Weights of a small audio embedding model.
Data: trained on babble in 24 made-up languages, each with its own sounds, syllables and stress or tones, from a formant synthesiser, 39062 training examples, 39.6 epochs.
Rows from block 10, named by matrix and row number. Each number is 128 + 24 x the weight over its row's rms, rounded and kept within 0 to 255. All counts start at 0. Numbers have three digits each. After the name is the row's rms in percent of the matrix's.
# c30: last pointwise conv (model.blocks.10.c3.0.weight, 128x128x1), inputs 96-127
c30.0 100:131130133123140175148094095172157135116121145134154088096148114122106118145128144172169118175142
c30.1 111:121102111137125154119153161143126136161114156118095122108122140114173111141168151134169128177105
c30.2 100:151135127117160110148115132124135136128118103143085118141159133126113130095129178162158135106182
c30.3 100:161149134096065151160120145127168111137129114131132137116131106137141111161157109119127093094105
c30.4 104:152120101130124128158107150145094129159114141134130141117106130152147075119119110165122103148141
c30.5 093:127090137182114121151112138160143094160122103163134126143157122136091103146159152114128160127120
c30.6 099:115115146090155162179154129158084105106109143133127119131154107176108106181096093113143164109144
c30.7 099:119133150127162089138130154143111121171177123144134146103116144075118159160132171156124118132117
c30.8 102:136120121148125106140095091124131143172076106102109134135135116101159133132124103123139077116159
c30.9 105:156139150100161114146182134086158111132167120099127157104156160149104120146135093183069119129089
c30.10 098:124147142145118142149128143129158120133110139139122148121167105148124102112148128102143149082119
c30.11 084:145130098134122109124135087126154131143138144112125048100144108105128125178122100120137121103116
c30.12 103:098159165084115139154111142120140146105139183135166128124119141115136133146145099080145178141140
c30.13 097:154148127136123130111145117126150138118106155079158136144085095124176157175103122117109142114102
c30.14 099:155145112141138109086126129176142097117117138114153120148138144125108074114122096134087118112160
c30.15 091:122142172103128128138130125152159133119148165129086113141116105152111130159119132105140144136112
c30.16 101:146130134130113110158089182136162124129103141159165142128113170111089088144147092165122136131130
c30.17 097:172144154187141083144130118169132125184171158144144124132113115126146148147158095146167132139091
c30.18 098:193128122165103115169128164130118127103155163141089160134096141122126131160140151125133154111127
c30.19 100:126141109084111125143107076103162099098112137104125155086150114132103162158143078138117134157151
c30.20 097:131132085141127108185102130133117109149112174105148165119098157119155087101105110146131166117104
c30.21 106:117137098137149185180128160116104139124136147104121106139139187096121093080137137134167168097177
c30.22 098:130156146114183170120166110088150134160126132124163103094143111138135114124171104138111096093143
c30.23 100:113126127189136176120124126145157138148156145106181118165163159153166120132138140123136133125105
c30.24 106:151113127131123143119133107163115154122114101145135141120161141102163146150102185141153137140093
c30.25 092:135166126113121141151181155143137110156141106126118121080136082138122124160138096116111171123137
c30.26 105:068137127129122140117175123114124153145173100136167165095125144135140131130109118116110149116132
c30.27 105:144085131137120129125142108112160068118131138140106165063129179147179104154123123105106128172130
c30.28 102:119117126123142152138144100173122154134150139139114137156136112119137154137115166138140122167141
c30.29 092:132118161141135124099131169106079139133141138169149119143108140139175111152101137136149103123096
c30.30 092:189140109120107164087100146157134134128135195119117126138114132121149125124109163140137150096119
c30.31 093:141192150138120152119127125117099157141106145168155116160127098136124126143141134137130097112148
c30.32 100:140102164158147136137115127104122128123148096157104086191094124105148092130098137150151127077099
c30.33 095:121121147133120115123153143088134112159108159136126174120113151102152152124101132199143118112118
c30.34 105:149130116135150123104151132167152132110121165111072128096170144117151101173079136134117142172109
c30.35 091:092121132117184139150130141141143120155112152134141130103149088145143144120133098135108111152148
c30.36 109:105130120088096138119127108139157142154133142120140170081167076093121127139149158167075151124138
c30.37 091:086120129150179167079114114138149137128101141155095132123122157125154094098140118142165074114128
c30.38 099:125142145146145107155127119177114129087099098076126161131164107153142139121091112125129120120135
c30.39 100:126113137103156117153122146108141166158127131118145147130129117157155112121095083122164149154104
c30.40 095:143137134107122179139109117140122098139146077113133157178089140151134125170137113142156128103080
c30.41 099:113142100105124112107167159150109107126133141125101201128114159105132138148109136107127157134095
c30.42 098:123144168150174093090166151082156125106116148124080114145097136139101100103094093129088126137137
c30.43 097:117102124118113101109118128131133121122116064055104155135126105119161094115127111153128109120138
c30.44 100:051135150147172156149155204160111100124119109191127129132148101131142140132127151147150092121115
c30.45 103:136107165138142145127125197124124166108122119150147119080129122139140111134138131152106149161131
c30.46 091:148132133091165162117117149143140139118125149129162150100148098093117130141136132172110101099119
c30.47 103:118120142125166148138156154154131164099106153109136114154170100114143175126160132136102093154102
c30.48 086:132084142136144135142171113120144137156130155128152100122129164139107148145131162134077129116143
c30.49 095:132111169146119124183104118116103136150102098107135129158101136144137151153096107117138153142082
c30.50 099:136125095181131140094104148120112117134145136156114145118112152121124142148129116161149125136093
c30.51 099:144147096147134149097145116117120143102122141112122062157124108175110132157118106100136138111118
c30.52 098:093135125125093112146144143110129129122096149170075107149156159169100089164162087139114123113089
c30.53 105:121089136110120103118132117109108116134138129132202154140139154146129081122171094138141123120132
c30.54 104:092175116149116125090143150151098109155140152160122089142176118134121121118156134165147100102118
c30.55 093:116108116111127147137152192099101140152127124142171111099153132168141111126128127128150157140128
c30.56 097:156172150120158125169113180137139104138157111074123139109142139105128149104122138116090154137118
c30.57 096:126154116132186118085098131154082104109150115147169102134102139135103127163149084149127109135114
c30.58 102:102095149120142135151128104146210109145140132143135179089114136146157111123120125143100142139119
c30.59 105:105099143148109164146137159113118145135131145153121093096080145150159170123093168117119188131130
c30.60 099:125112089073121129140123123106108119162141129150123113106091120119140162144160109127108164112157
c30.61 101:066122110146123144093130166117119139110133102126126109135102106138148098116136129101142126115141
c30.62 112:104142139119109160165126098164137130167114153146138116133126163119134088172133118170136132141093
c30.63 102:121127120170134155161148129148123180091135150130127173104156105107102124164135161127141113130114
c30.64 108:189153108110171101147147147145135141112141186125148117130110129094135126168097136135167133151106
c30.65 092:071134157133103121125119146120131163150141155108139150122167104164162131148147118115119128100096
c30.66 117:147134074139146089140115129111156146122127145134142143130182178120132126152114136111134121137137
c30.67 101:142150129143118199134137121126133129138118124133124140144103154119108136129161123111094112103139
c30.68 095:167115096134150135177156137127102108164100125167136154163144122127138159137163152142144149141148
c30.69 114:171133095149138111100105166130087103127167125131128087098101111122138162141145154121115120095117
c30.70 093:108160133136124127169076093075141108106128103147169092074116126159138119130136105105142144130176
c30.71 106:151131141114162144158122111170124138179129115128123132132144100098131123084128118133145122144121
c30.72 098:095140128119142125120092185103139146132146126117156133109131138110114139130126177129113107154134
c30.73 094:161127123114174114124139135099097135110145115130152109120121121157133128102062152132113091150148
c30.74 089:140102117115110140114140139163134138117092111116101096142132153102123090113113129108140146162143
c30.75 107:103160104130123181113178140132126113129154186154125181146144130144107114135148122133109091121114
c30.76 102:149101144144121140108151101117104062155150140115128096144153134150089162112126119125125162176127
c30.77 102:172147148070153169114111120159133131103125121149148136133144104142143180153137157082150162122146
c30.78 098:130119130155101119172147138127152136081131095122125060096119110130120179100134125104131113118123
c30.79 114:180162117093127160140169118113119118136136151107150131145121143161063138148076179134103132158176
c30.80 094:140118142130118114136181144103087131142185112102118152074130117161093111144121146085085149135150
c30.81 101:127109104155146144120140118113148107123147132146142108119112074136133146130095128125109137126120
c30.82 114:118157128097121164151130092130116116117185100084090136105103085163139101137101146130157142148132
c30.83 096:171157087125142120119169156134087106104170137144132129123168128190153184114118130121142126122128
c30.84 099:106132140119124144140124117131125123124161140146136136137150134074141119120138151115122111141106
c30.85 097:129107113109152116153138146141111131076157136121128143104147073129150129170080164158116149118137
c30.86 097:122124090134108121155090153120137097152161124154136157094084148146172133127139101126089133127138
c30.87 103:126138109105124132133095148177109172126126123094112106163102099166144124113145144159134114125086
c30.88 090:088100109112119102171135162173140162124071089118186133103130122131135083170117135168124134121135
c30.89 106:157122068135138176148182142093140137120120138100146092096086142193117135122126122108141154140072
c30.90 103:159159149084120155109165128167129134108164131125132101162131164159151069126091148145154147104128
c30.91 098:161167082107113118068102120130148131154137099172143119129117126151122127116112137142107115148179
c30.92 100:129093157115108120101127120112189120177122134126143147098106142098157106128133140126133103180177
c30.93 102:165118112127122165118094121123162150143104164138103105124127154134104105161153124109108175125162
c30.94 108:122106086138138157130109147109076116176150125113128158114168092120156146121137156134184160185122
c30.95 107:170123137097156153143157166105204141113142168132120119120168119154133137131096100139110126097119
c30.96 109:186128075113108131157162122148172108129137129133115117104123136109098148140122136099134153083134
c30.97 109:111108128181132128117107123121167118111125140144114118176133118152140125140168131106109115088110
c30.98 105:102132141107123128094107124109141111143164153130129122110132119137121113098100120119173130129137
c30.99 104:152141107153115122097158098145148091126149167094137159128099111131125155138147153162138156112106
c30.100 101:107147104142114151092120147132116134159127206141164125155123103172125196125147132137110132190134
c30.101 099:114117108114077127117135168157131140085134127133139141138105133155104154151129135146155092103137
c30.102 099:126147132126142085092114189143124144159108107146126115133158117160138080118099107167163108125099
c30.103 089:180117127103129097114098140112095160136107152113165110161122092139143119129109121175118092152137
c30.104 086:124124127127128168156155163143133126132130128130088156088103129112135141094156077108130131137132
c30.105 098:118156191132139124149145117139166151095149103104140148110160131166120085115120141160090129115089
c30.106 103:139165137091173167148131131153155117156169100119082131127151158138172079120119134171106184114144
c30.107 093:116164126144127134148135172150106126112120121103126125147109100176151133117108066147152143136153
c30.108 099:085138127076141109170171121141121186117126150153126125130166091127163135126161110136090116112121
c30.109 099:116148177169115185121142114100142119163109134101111147119102094127140138154128133110105112109178
c30.110 108:146127145119136098133151134101148135129143147077140087134139153131129160104126157123165145137143
c30.111 089:102129105103125136135126156171098161123142140119109139114153106162120089158097156132123090150163
c30.112 099:135124139136120098103077123111152165161123118116143130132092125135128107115091102142147115068146
c30.113 096:140136119101179108148128101152105128134102122108134147106146140107147122149141147114094144167141
c30.114 096:140137168117148125127146118163102153119159095177118042105123135128152146113128122117100058146106
c30.115 088:109144128101153089166117113141183097114142108151154142100097137135118108143145133108145149118143
c30.116 098:119141095119136114112110121126120142123128103083120147138108131140130120116046108104110126142145
c30.117 094:124116109123102123148117121131068115096110174110122108130081120150093113093151152127144111113092
c30.118 100:193157142130124183189149149139136128140115143101135121088114121099130108162110131146144151175149
c30.119 103:111128147107149083122135126141092133177150120135124133143127154139122115179186152123160167111176
c30.120 106:129139144145108091126112094122126141163134097120137181156101132077145143118163140153088166097119
c30.121 113:131134115143119156124157154099136151126112109099095129114161131120121077172109118068098144089137
c30.122 108:164132135148126149122102127120166159088136130100106134153098118178126110132132114107110133161132
c30.123 092:089111092129104122157146146159168102142148112141107109115155102125120088138160120129116176103154
c30.124 102:128177112101115123143141105169106169101151156159109128167153148134161118128127127119155150129128
c30.125 104:111127125143092158161134103146161147190166086140122114175202148141144127125122122121136102117155
c30.126 102:095127129173143162106106069143086078131118107150125113171148120153121158161155129154155104099159
c30.127 103:132136100091136116154141108132142180095093127140124158125115175148098112154134171133142127137115